config.toml
image_size = 48
horizontal_flip = false
cond_dim = 192
norm = "layernorm_no_bias"
qk_norm = false
lr = 0.0021
one_sided = false
Rows from block 3 of a small image diffusion model, named by matrix and row number. Rows with one number belong to one neuron. Each number is 500 + 40 x the weight over its row's rms, rounded and kept within 0 to 999. All counts start at 0. Numbers have three digits each. After the name is the row's rms in percent of the matrix's.
After each neuron's rows are labels from the 100 images, of 14976 (inputs lightly noised), where the neuron reaches its largest size: "colour at peak" is the nearest of a few named colours to the mean colour under the peak; "peak on" is the class under the peak. Only what is clearly more common there than usual is listed. The data: rendered rooms with furniture.
# gate: MLP gate (model.blocks.3.mlp.gate.weight, 672x256), inputs 86-171
# fc1: MLP up (model.blocks.3.mlp.fc1.weight, 672x256), inputs 86-171
# fc2: MLP down (model.blocks.3.mlp.fc2.weight, 256x672, transposed), outputs 86-171

gate.351 059:518514535462502517470464493513431537494556481555543548454462413527481505535446507476503453513505564543548567536469510524525507518507560476571549545473526547560456449471563517428503481501516504457479523554508491486451506508500561474507497524509459427584514488
fc1.351 079:495565474560544433528414563534520531586562529508583530554547476506434518492464476528552509553514512495530587534531505511523506548464543504521453500528503517379482486526509543543543571574480470551570483503517511531595468532531565510490515511477490515506575558
fc2.351 086:507542457469540514483453474449545497535468479553531430518543479484466455524492475477428534438495498542554580428507481506546539522502509456536470506469474414503486477483492537480489603473485507545517515498415619459547565463462493575465474432514498531511528482
colour at peak: green
peak on: floor

gate.10 093:452583429501449555484559491496484535486469559457559486454478576466488481463446511570506476485496478453539457439506536468480453517431525525527499467564472515446553556478497498480513500533412513495415396417529522497513523463468495477503497497491518474425487439
fc1.10 107:514473422521405512446477529521494398530437461512517415529470534565515547490479588523518450507459538461487495498525444549494478384471510528495447536450523550486533498473533473500557552514577482531523523582535531498469483503547537485577570444517489533493521490
fc2.10 093:520553458498517520486500525501554611520517377553540544478515443543488517473499473489481541487479532527494547510509556530546565481536489503449432539409516518491536448539530531473476480507445532530598589547496474531522529441426520494517487479503503530565466444
colour at peak: green
peak on: floor

gate.214 104:489469560482490465506444464498469427460527534441482493499534482521510538553484442388468520540525508443442514573489468580474441445553480510439508449523432517495495498468462491474442550456546533479510526389498562557467509485499507511467507422533479482486531410
fc1.214 100:525491478554507516547543565472497555555446438539493562538503539512558505467509553628454500487438525447497516511521420450440542582540554483477487494513506510526441507507498499539555543504467557494428483532504488511531494508499455459532528479554535520530458526
fc2.214 111:494467458478464513507508525532449588517482448429527570600466521467490476473500460443534489510514472492521540490489529565500464538546396502403426424496530515443509502508587496388572541520421489469522530534425539483567506506503493498461522540498514503535513474
colour at peak: blue
peak on: floor

gate.197 067:505494541520544544545478512490578494490550550502576488465447431541468624470497508496550460546558535440514461514520567459526506496472493519516470514500469556527520537452559490500503497567504501521479471480447497547440483496481513509399518507499544539479532512
fc1.197 076:479437481514447538554565463460450475559473448442494533521557436492537504526471539541453535528453486512517466518460422478552492522508492473430554502507552576455576439508496544529585525500523546514522460531504464550538513466502444470461492481487515461519451516
fc2.197 082:533511453510558411496491498526484505520541381485540488510549456516597546482514508467555511488469492535513480497526573476431439461451483463447487440521585558479537497459522472485473553510448460519503495446476558464503475535475478472479441514524492432495589514
colour at peak: purple; blue
peak on: floor

gate.474 108:551501540533522472493574470475466541531434497503531584468549519458458458469488487533561449487429483485482450454533539476391490463521502520507487503526498440511556463502516548411528402489503483472489510497496507527463505489496507610500553412570496451581447470
fc1.474 109:543442512448523501492578514506446562491467502522488565479542477503444498480502487486543436506532512515495458491523478447479468489499447536480519489543577505455554482449542466457512476529552447480470492497527506521470559473415525489541528537531494537501440541
fc2.474 104:527534543538470480543405470409549530512515561512483476476494503411485456463479521462495504422430477493463558542528506511532486448497443514463502473566498539510542393512494480520452444510552440577442524459558499471492436514468535560505444484566427473540503482
colour at peak: black
peak on: floor

gate.650 099:501539505448574511480528495515464485525484509481460486504476483529520473577496409483472546455477464467509441492482510411558519551498493518507447515523541479556449535485469434465485523492505433445431560488518458449501415426523496510468466506457472470467492546
fc1.650 118:492530459523502494531541535513506492514391489502520473516571591444528489501504493410510491524515549494510462511459522521499490461508541553478436491475545489502495517510546467501541462484479452548450529554457481449485460482522457547469540525452534512511477452
fc2.650 108:485517535505567532546515408548425412470463577538448472442447473489538515522580595442470461514521523492503410488495512549489456552453495465527496510471489482519568486527500485511510454426549413529470479592524449534492476500527507435481455521515463407484503558
colour at peak: purple
peak on: umbrella

gate.338 094:444505522486460540455549516538482545474498550469507544507527555500415484494496460533535483475500443537491518531514486550535454551514588483454480380548530549502471619481501548420440553504446472472433503472481486457529459458585493539487446514454534565625490437
fc1.338 104:488472467481506491475504511526496434525548457556489446604496429457525484520460572531524545506468455450540468472529503475508494523472533539485556519517491524530447523472536472560560580495575583504470532511490481577485472471484531470465451481506518525493562521
fc2.338 093:513488516459469497495509452463506543558506453493556532522461443521523459480495512489543440480487500439539503425568475545476489436512523523456491591466505507512443481511453521457484423523439564486529513458553525481449514414582471477580472470524480512475504470
colour at peak: green; cyan
peak on: floor

gate.607 097:485533542504543488522545454484526535528520552462534516462562557506532593532553474557544467478523531449477408505499531479424457417530569577437512497487484562506534506448496544491525454496487470505474529545525429528506467445489472517475477429451463548466453462
fc1.607 097:475544466469480457473576520506514514495543514502593549473461564521554514464548550523479513511577473429484547503502501444567427506489521542540448527489410513467526477496510520497474468508440514441538424533536484475460463477471558480556461543523475489496497472
fc2.607 089:448526503527545528456470426523471544475539528414455528515494553525526474475428467512522517554527523555443589461464490543531422458519445532447493428513481479408570479522514413455487558511484503501493470503512482494546542498490513490420534430465518471518521459
colour at peak: brown
peak on: wall

gate.455 102:498486467449510537487532499485450475475427450500534574526521502444518486571443501541515564503563517468511519551572498531499446529507524477459468474517521489492495479529421451521581515530465495468479491428554475540539507531495487565455547509520505390539487534
fc1.455 127:520518488540502495476510610453465552508425498539490484493468455486530571493461572547504485499553472517410561551534516501426518455525499464452541557541504518469565462507475488461498470480502503450478520499480512492533526497485471560474578569581495442493493505
fc2.455 127:556512465497482479530478471506451569509476523465519541516485545598490514475511456557450547587514510532455531487506471484478568492473537518485487413469541497448498486570510466486487504552481560550503549500511548481517462496515449512487448492523526518523509544
colour at peak: black
peak on: wall

gate.507 072:434512556551434418417468492478483521463517566453527484428503521521438548562469533555538554472438510524498510538470541584466514470463503490483525475428520508544576502401508550540530480463507472512543405483530493546457524540506538474477453514460499519477455405
fc1.507 082:548483490477496419526554496475481508580527496507527555515438481492476491495523510557466488567514499461489497521542507425525481466509507503563491561424472477557395492568530497575494502501459533456525563498533527526503500527466467522550458471562556498497453538
fc2.507 090:604536493480506466478571506474511416563464455523485555603483553519521462477469505453518602571563525425485491537499508576526549519501485481500521568461450505440393575478534517466527449507529456480459475531555487538484611559572508528445584516545582457430474466
colour at peak: pink
peak on: wall

gate.195 103:509573480470514508552547517476562409498503555481468596516518459412518478472430534445532548459448502485520496481498474445541438508539528466506455522473548488502478453488534482456488496514490505488435519501471555483511441477532448580527557500547497554553501483
fc1.195 140:478464492503474533460514438499562499573559518538575444487527490495514472554531448456439480473551551455486527540447624513468496517495497461509554499506544476436417477460506508572504551518494461532509449551499475547540498505537563440438465424481531480490516477
fc2.195 126:552457545514525537493526525539469485465500515525498460474512516466503557567460555422495496531488493568511498514479570494429466490514494494473539473433478481462524528465507537519488492494453504559509497497491396563522466598527539553470474548538506488511503481
colour at peak: black
peak on: wall

gate.620 093:484487606449531463488497497554507455494540572508523479477514529501483504533443395520422427489481525545541545619524484477462498497592526532545525417515537590462520510479495499400502608399481513502473490533440494489456535524559500489517500472504439461455494499
fc1.620 082:593513482449518549530475495451447589450455457528558524556509446562559525464514508445488576515549455513531481476450459523543552553402471483469489516459538435567474506548490570564516533497505512526554570447530512500484521508513537494485470482470535536552465462
fc2.620 098:508499455547548514518395499481503558439522472463427514523557493485493492461498557510435400492494450371486563541432538449552496505517514441486475528506515460475433454536457456417542537443477450503485532487456490569511508542540588544415553420460551513495521519
colour at peak: green
peak on: wall

gate.615 073:477486535498512529505475511483507555485510503500536517504569436548442525361501524477498466508496550541486501527534563468544469446500494492551486460479491446545424582487532532497517551575540514474506511452463523519495548570518475451548415483475511526480546515
fc1.615 083:465503610522547510513436500480513446510444503432480476507554434576530585506501482431449475449524454477535518507432499518489491471537446462588567491475523547482512488509501506532538486474547545502449485463478488520524463494520513450494419617554511581514501400
fc2.615 090:442499521451464489491498433490513565426447567491560539480517476531580486554503493537492439452539533469463511464536519494518486449500506426565502468473472543504508473496462515514525503461453450486454480531538507426515514418492522478473551557547513565459566578
colour at peak: pink
peak on: window

gate.421 089:547445450496510473487440430436413541478470480462472534499543500526496552499496479527407535531464538416520504533492502534547470516516469509413544476531464471476533561467446448566403497517540464459508478495551484548492456497498506595490477505615476511437515528
fc1.421 094:463450501495479560488482487567541584515550508503531540587429485532487468498459499541521478546504426525417448514522491516537500527536509394492523474420518481518485504490466510457546542463477531458516539432475467474480490488624469475474539504546463473475412501
fc2.421 104:458475545572566461472574488499458521573568474511539521558519510472468533499526467428497504512481438432445542511522468476503456521517406476529458392504472472481510453512543523530563514589459464480486543498484458463542478522471531512487477517480545455512536465
colour at peak: purple; blue
peak on: floor

gate.358 115:500522486521504565490519450506588431470443520490441494486541509575541435465503522512442553487495541474507547476544512506570483484494466481438546517486443464495498445550442541459532521523551506425517451486491569406564479497493528436407462470499493415463498457
fc1.358 125:541546446505512485486470502502531405537519515487476487530511491439544445435478451555511500530495528529527555502519550497505505530554467466519534500521415426508457516504518488469509539516601488520521535513494533459524540624486495383460447489477505510444495434
fc2.358 129:497548487490482498575453449418500484496571545524510506512481464493512521483528562479497493448441471423535534459578460437503558427464403523453490454520449555530507526593473490517521460553570487545517483483544527485471522546471435558507445469519439451514472503
colour at peak: blue
peak on: floor

gate.38 061:496471530502483493533453445495462489450416520536589490494484480507502438406501467477560498488503552560528463488480517508500445471519465484541433488534552427481583496569415497533531510547473469533509411467482483483580459405599437592504480479485509463535516516
fc1.38 105:504512458462466538540512445484506527502518492538495517448528476437461478497465464579475442536499472494477499460441496503480500495479528423506551434464354475505543492469519516499488476515488491512533476534533512468494536686422532396476476515491519472500471425
fc2.38 080:520494520450502480511547493484465423487430573415513450512519450385534493559468532435506512548517507473474502548492477527482336536488527489511547444428498488469551509521466480498468481515456453496543496503555519497493517495494494476536514477496428499541555495
colour at peak: blue
peak on: wall

gate.547 080:514500497483464515469538514473525456563494567477568523474571502551433488518520541477444495533474523491529518575537537533419492499526540475496518424474439500464445529484433544527536541423536515466514546556412531474516514459536488484572469461480439496487444516
fc1.547 089:483506568504513499501517519508493596546473491492483487573526539532521523515539452599589444497493454466497462492502459521554541504463482491434530534574451511518489521485475472472480448484521489535523446444628479510510493472561478494408507560498604515537536491
fc2.547 082:543506503458571515496423492504435437488446496514516502473535492509552497534477549427461509465457496488480516489454529466499493509489500498556498550490475528452508451500455511505499536422467540497493523467445450473493492504487528495463427491464562465519445519
colour at peak: green
peak on: floor

gate.424 128:502552534571467497516524509550525631518445485530546477513501516584474514505463433541493481450466499464474443500495554473578534495483449532469488530476476443501465468502441406523526506581479550549486519525513498503468521538488562399530485492539497506503559478
fc1.424 155:516496458425503470481432486416529483525506441509493489504467564530547479428582564514481488536564454499495512474489492494537493480527572521488551492526516538476545541501525551540502490457483453527481517480413545423483439507550428498527544499488523568429487474
fc2.424 151:450544524454552463512477457412484436539475496534478470534476477484469464516498505548464451471405561489461441528502524491485557536504548452555479519476456482486416493498499472514537492419475394551417482518462470431430517440465551457467530536447471426479482472
colour at peak: brown
peak on: floor

gate.514 080:521577520564446473504473516440478482440525532527528459467503476496475495491568530462469487518473441523565388576447485569502549524507540505441539479482490423508443545464490501431494520529498503477500508489535515552511451539556545554536450495533561545444474506
fc1.514 064:479537479480528492559551482463522529502504451532497535458512472503500524472474519504437572499553502509527484509443505460515603452503512486509438521488488548512489575484540573475476539499467491503529496567518608543524540582440430463476453532479514554485517456
fc2.514 070:501481478471514453432465492534488540472519474473534539559517450413492569539469504507516514418559518505524532463498455475410557481491497440544525515465450466498464514543544499433491495575478509492532497542519510485537574413483446527558465466417526603472443470
colour at peak: blue
peak on: floor

gate.89 112:490537495441479473506558506466482489538541496489577404502498471490536489493415494480502517512470497396505496456462506529490444497505460471476471481560596506493456538544535457539494518512541442496433510539581476504536474450490441563538502519503518524492539460
fc1.89 106:584549542491474536505578526540531523447549474495512430519511556426481477450495523496522533471539428414480579436455515492541566439430532613490538486528497494536458443516495448525476454506526507516457553556508509533440522516476530503500467470461493504542458505
fc2.89 110:523446433447470413484443527431514483467499520465533441463478503511525485533546531544511497438509442543539445473495499514486526496519464549507485519545489495556511456543539533531487427475495465442522490476595438541483452523559525483517474463526494520585556479
colour at peak: green
peak on: wall

gate.585 080:542501529470504518495465429514433524477422413539504489510528550469437492460392533501539437440460478481483568511531449447476510525455508496551445478514489471469516450549510455421560519501440552418474480522467501438509538546499575458486462484485451394477556536
fc1.585 071:564490525486498553474491458480527543449397442538612457463494492486442587494441527468489422471493409499450570505521442484488497497476490459511460489459472520541523478521493488512594517489409523475539473469536499425506548574451564455495458452474512371489573520
fc2.585 065:520484591497475481469456479514489516501536442513526480504490474436470496595424540564470493488474463457533452413429573565573498524459496484571482456485492488447483481454492533488464615501561406446449517457521485516537456472478563556497514471510489390504483476
colour at peak: cyan
peak on: floor

gate.290 146:558457427525493519458502475468478419485491540461501478490488508511518476506497516371433469527470542462534376604516496563490406472542502616436477467522511543544538549489439539611513525450470468475567500483414464435516476464499497551519457432491480506512502431
fc1.290 099:492537509482511485507502372471569550475533556441539456520509560448510438520444505413556420483463513437540444473522495488508551482500513561516486546508463501589443529532496491496525534459451486518510508527463460500487476477498500491532447489565530533458522499
fc2.290 115:482348556517461502489559444424510472536481508510508453543488506413479494458466399472500470454502489402475470519507503436507530482500519470494527485497521462493449542506489539586542494546483463545473427498448514483493420493558498496504582513505483526513526502
colour at peak: pink
peak on: floor

gate.518 122:503498455452511490523490517534480486526469532444460503508539513486494479533477481592471521480435542433471518532496507544465469492528570523458491448562506557501482443477506550540462491520488516517427420507545517452529417521516459529545426454499442478457452509
fc1.518 109:437453520485559459507443518525574532531539474520538537421483436451465529548494522517546480510505427474451518519519455459467523441505544413481532542498491492473556433482456495442499488522469500534467546528538416549500574517487514543488589478604535452520532525
fc2.518 117:500557514528486483573490534470514511538497514491475521544564519472499509440525476491440547498512526478506543501486493424527448471474435515451487477583515504484500524545525451529557510527460493494486511550490465498548481494493630502549499460538528474494482525
colour at peak: grey
peak on: ceiling

gate.515 113:522507572520484514521557448474497477462454508503546508455481376474501525469404500555516424455425488496449467462514464511460537502561453465494460508535487500567512494602466494436487462468467561441493500473478548470528609515516469500484507483447481475527575496
fc1.515 117:497478474513433527433475464595421519450509613445460569485516482594469476551466505500496517579459549502506544483504447505478467481508511476489506543498479498494494442536529502475531487477529519462532491500494532507445521628489531533487475510466493501500476480
fc2.515 122:481498517424499446533593489521534557493520552572457558471523466482442550542479524430478538455453448460415567537512471445494450464470471483480557454476493512447492485387535438567482477544527488475495559485582442550558476508554485522537484468515468508519441517
colour at peak: black
peak on: wall

gate.44 081:535420501499530511506455456500442526489457544497515533434455552467491448476537452470548511479464527553489513440501487480529526449508396451505430480512487508490541543475467496499523462507483494471428482458447502491469489446539533550497501485515451500464424467
fc1.44 096:506507473486432517511490511463563456481528486532493474512518436549524486549525493486456545553513538442480452451464531429466491463485518498508491451455486466494495503499471533489503511431486479515537454511533496454560501503476489435474499516561467469500513465
fc2.44 084:488477526492523543504547512568413435485478564483490544511517473451526559537509530478517533509535516453480486560529496545513383546517481497500527501457453522470473570461426488515523513513468518486568492579495514514502576480518514430467476524470507464484580482
colour at peak: black; blue
peak on: barrel

gate.297 125:479491560556483534494508529548444443539471467472517503481570475462497578477506494523525471519478560500395437516535434472457494498488460565422514468502492482530532525484462478452470536576481436453555510474525489554516527482520542514473489414452463519546521509
fc1.297 117:554436559501475530463456426529506593495461528504566418477460510480477527529459494514531479589510474524512410546544544547485516446495450592553540558553522517536541506522481520522496485489500496515513546463455442502468540572475527478521561427502483468436443532
fc2.297 117:410514511567524528522443501492457504508518504478499565482445556465467554512503473473478532542538499459487545489467443552491432481473533572428542566609551458436573471476503513553465498549550524463568553476531541500550529503515466517510472478555521509522543489
colour at peak: grey
peak on: floor

gate.485 107:530481522540480495471594478499428470552461538487510586479485541468465502553504508564513572561405507516446517497507505566490493500474481534523463435493528561477523502468521533514480484408499473511495596497488492490517571469427467518490411452447445478543481500
fc1.485 129:506519415543506466437464545501522475505517576481488467431507528519487533550494501579468479516472533494446457545557537522452505518563518522526531579494490546500495481528511537414512497516483457517544498541515546465514486439498457504517437454449471494443570533
fc2.485 105:433558461522456525468466510536556592546478425460501485462512491578443472450476515489502511476468509494499487504483484484505594451506469477590454535473486519460480471483485513507442545525542543487482483495459543460539562483522491452491516407514468579471435427
colour at peak: grey
peak on: window

gate.592 096:494378468521535464532482476415475498496446473460523477431499565480501573500548517495581539522442535481526463565481485465518528528471552409490462439452525529492493508454477492495515479475555460475477596487632552526455532568506438464401420544504540469486522634
fc1.592 103:488461535550472539428508463493478516532516534484492506437469502575562512430551559454589522529423532556472516494499456470548484544457530492459461438454443515561470498489523447556514466517553516455569566519488567535480517498480485441508516501538467542630483571
fc2.592 099:538436497454484464493557484459523451512507555549494474452488524442444534535557510519436488459460522397537493532512531561533555539507443424478540421485489492534435574471569522569531487494419538453482537483452460492468509467502502475507548489524509508502464508
colour at peak: brown
peak on: barrel

gate.287 096:521459455519557487538463448570567436515534526462547503475490515453435462536517515508510537462493479503573542527550570507544569495517496534516499528513423532549448533503472541489513547473453466519548481528496513531472557564494522512444434506449491487478584530
fc1.287 087:508487447480516475503479451499568470531497487455555568506447542480413458485492493523515554517505491487547542432507541488529525484488428487545440559505489531512480498500424459492564510479490507500502473514476537538510513529544488505454449523500461436468549531
fc2.287 088:543495474480504440434460451499520535556523493490548540474490503483511424489486554540475426514517529487424485539487482539448508508474482520464493426518462556500518441604468459484483418504512491504448507465504450496542437518502487573511477454544507510507494532
colour at peak: pink; white
peak on: window

gate.668 081:444496488583445505507450530523566574481589512544501463582478498503422465508509485466531477489422496450566501602563573517460529461548515568521496490449532488489552523469534540468455487474513524479481510475532551499495509487464545520474399442525540482480405464
fc1.668 070:529455522473477475527414455550501527527518464490533559507514549474539454581460495520527529506560490533528504504476513494503597513529544516489474462463497527467497512477465543499538561501505480490499460518569534404489555511546501492442493530500426469547476507
fc2.668 077:590463552541431576485526457482451495535573493482431523480509510454449544447464487491434436492537507462508575504470478545474464522497470479542498547574460522485482558538501499504492503450511497504489467572497572581496470466439504535491488547506517500531414564
colour at peak: blue
peak on: floor

gate.415 081:513497504516431549488414433507482485487502490494565457508517567498388464536462463494454513529525530515471543561501554470552506498588531521524493449477491530471497464467435511533450479451565482508519473623425441526487540470511523497483458483458471478479536480
fc1.415 080:567449465481441526520461475472433534487491497466484447543478510512457494474511462514518561459467492534473504521519523497519513543475575506470490485456500475494521468513489417541510511503593491571492486522451421493519492461498520488502559462453531477474514483
fc2.415 076:448514462481558431582490432429473476495524513530432448555549636499498429459470493521556509493538531520461507504493502519517494479444479516466471524498546508524452471501500509471556527478478433452536444558599498529446492538543498477599503500440495429556516462
colour at peak: blue
peak on: floor

gate.310 077:475558499574450406486548521504507509467545508444522514476589476533482456501495529475532505508493572442466548514532519550519499505439507531494453460519556390528497537445493594483532471514497528486466446523595475531532499442544467481477444499473454470512509463
fc1.310 088:527475510429515553493421541450427469546482433517531487508524431525487510478473490550474557467495514466523451485503523483499474577497577533493537483447557582475490478484499482547531524437503468485489538463505507439475432512494553562511516478433452465501476521
fc2.310 095:564518481495473449477510521546452465542473479494545543554460471540490489544508505494557526475544513530523540510510478556508552522478495508469557389511503548524486504511491391462476555546482499511534511446568532459496474555509529524549585486465515492518446471
colour at peak: brown
peak on: floor

gate.389 074:442463512543501474544515520537488484539515516460541531473515444509543590474482439450408563465547571504508479574540507545424473514517477503469507539557492544488431515468501445471500477511563477459513534447506452503540458450461483481561497482533495559416436538
fc1.389 084:505412486560490482494459530488534532532514409541455529531457499508468501457493550541553507530468466512476535467545489462542455465532474493528512521515514545531506521527525558487487525491496542523539513522551591553507486583525443487473470468470491481597503516
fc2.389 080:489466472484530490475477493498494531513526474525497473546471499490470471449583528448449527565512540528443486522540450497485464480543428498545514561513531488463466446489585484535506517452538496539497478521491534431464514470485438549557525444489468531551443539
colour at peak: cyan
peak on: floor

gate.500 097:529530489515503523460528500458476522436529532489500569515563485545400513478572480469512516446481561471492474498534531566518527530577559501529490440451502482472487509454518522537438578447528474591422550548538553522455534490558484592460495483462467493540498478
fc1.500 103:496515518526568534554563517418531472508535480496464559509534480494504468457571447468524579470544573460574503518486526563525561540531561522501493507481496450523507548519510509545417449463520512521510507531481537561509456482545417568445494519473468565508504509
fc2.500 118:469497397498444530526564471516519508557490515536478453553513553464525458449489510501501483468525513469545483499530502463481451480523524487539442567452496498437461499480418509514523520492521485447511456451525422489409514463558448505583512531466515523459520436
colour at peak: purple
peak on: floor

gate.131 114:545551477505449523483546517516532565503460482530493521539533513525514551534453479500452490482536456505458441524493487532447521504518480508516511504574501503461542554483569463415606499433485440493467489483523510471515512485457537490555527547535552536462439476
fc1.131 090:580529527524424494526450510456531497543560440545554438473518515529458537480475456493548479449512493475454395591511586540427518494494448453563499530505509469536495500481532569466611521445529473510549475492497510499465526515464543542559547485445503467527448451
fc2.131 101:504460523482597474499529550494553531540490464519395551440436481513513551557405485553481455374535463489452498532467540446495475506475537550512494485512487528518546558503420525602467521567524510484529588581446466456461506514529528487481515529435529509531543530
colour at peak: pink
peak on: window

gate.255 113:500534506542452517507478518445526521466465532445562468478507554434510494539397519471524373471502508510500473454583454515460423452488485479430469495521493491545476501489430451460541547473475484405504500548510499474415495470526497467425411430470516467523532507
fc1.255 137:447521529512491489530565427475545451554485529469567475426467509469549573552432458514490459518516518475485488467523443590404422461449492499465459458439503472503470534496477449443522503479492521428476497436487501538483469472438533444441428404487465507522530500
fc2.255 137:474488495503553516479456511508478434470464527481506472481568485422460458522510486549498495524467460498475534479505488556492489520492486475494489554533560474588480539529447527486449562512474485509554549556458482501510467485457449539498520500495566596546507500
colour at peak: black
peak on: wall

gate.243 086:484509530549485508546551503550527439509492518501443538540486491561477443486444462527449566518516557513505529561548503476466489449516478465454454443496484471576362531493555485572501530491580536506489546462459497548591461480554482513560493477481585447548542508
fc1.243 078:396470539469585477484500500519517573478470517584495512446495548512551517550517503482568428493502543512476480458497519510469529525470516537479516545554507513506515518499474480544504467529518478505495484582576496484495522478508495568446429560508423523472498468
fc2.243 089:401481502517458505508492563546471451466503502572567522499469570495527564439467524524461552522517512416448563556481485536535534504535467544462560524536545466546494459469563510524482462561483543507520479591460514498468466471526507559542538515525441557474497550
colour at peak: purple
peak on: floor

gate.41 089:516359480415504576473529436571558509486458481577529467438434388526495569523479543478464533523484562506538537412460480558499498492497477493585462484549559512461489495543514467475434520489513493466562474510500436488485446539515528404494495546523426499486435565
fc1.41 080:458503514462418492536467450498466490484535486504450506573543443507543424398476544511561434443458523543441475470468476471477425494490488554473519521451553538487454499483501535487462634511474528547505517461526528488462463463529442507482507500478442438525550452
fc2.41 081:536402538510486535477448513507438528485444551392523426544559579495478485553514430460472516520514429492477492503497483580510543502469481536448541466426412458466504507500525465499439563479530502539410519479461477517489420458492528548553551478469509486517504560
colour at peak: green
peak on: floor

gate.57 094:524455535417465553493465466479469499453560464500479503498428503586471428522471517538449520521528537512510501554497487531474484513548450482491514532430546428494506495454501515529553479427487556541485507500502564525502443525481554468494476490458531565475534485
fc1.57 084:569508487462418512531439441424496495444480442501511495499496476489467436530525523538476555523509499566547584510487454450493511501561473508515492551453426423526527499491489501509534473469491485565511464500456559501528480483447533495493473475562557546473544526
fc2.57 100:576517522547511396518550462507484512499527468480511523482382504541498495435510471464514372488595535514544485486469568476494480517475487513507446503508495447568486486540571473510514494524511413472462461544484474493492528525531530480506549453515524538467422438
colour at peak: pink
peak on: window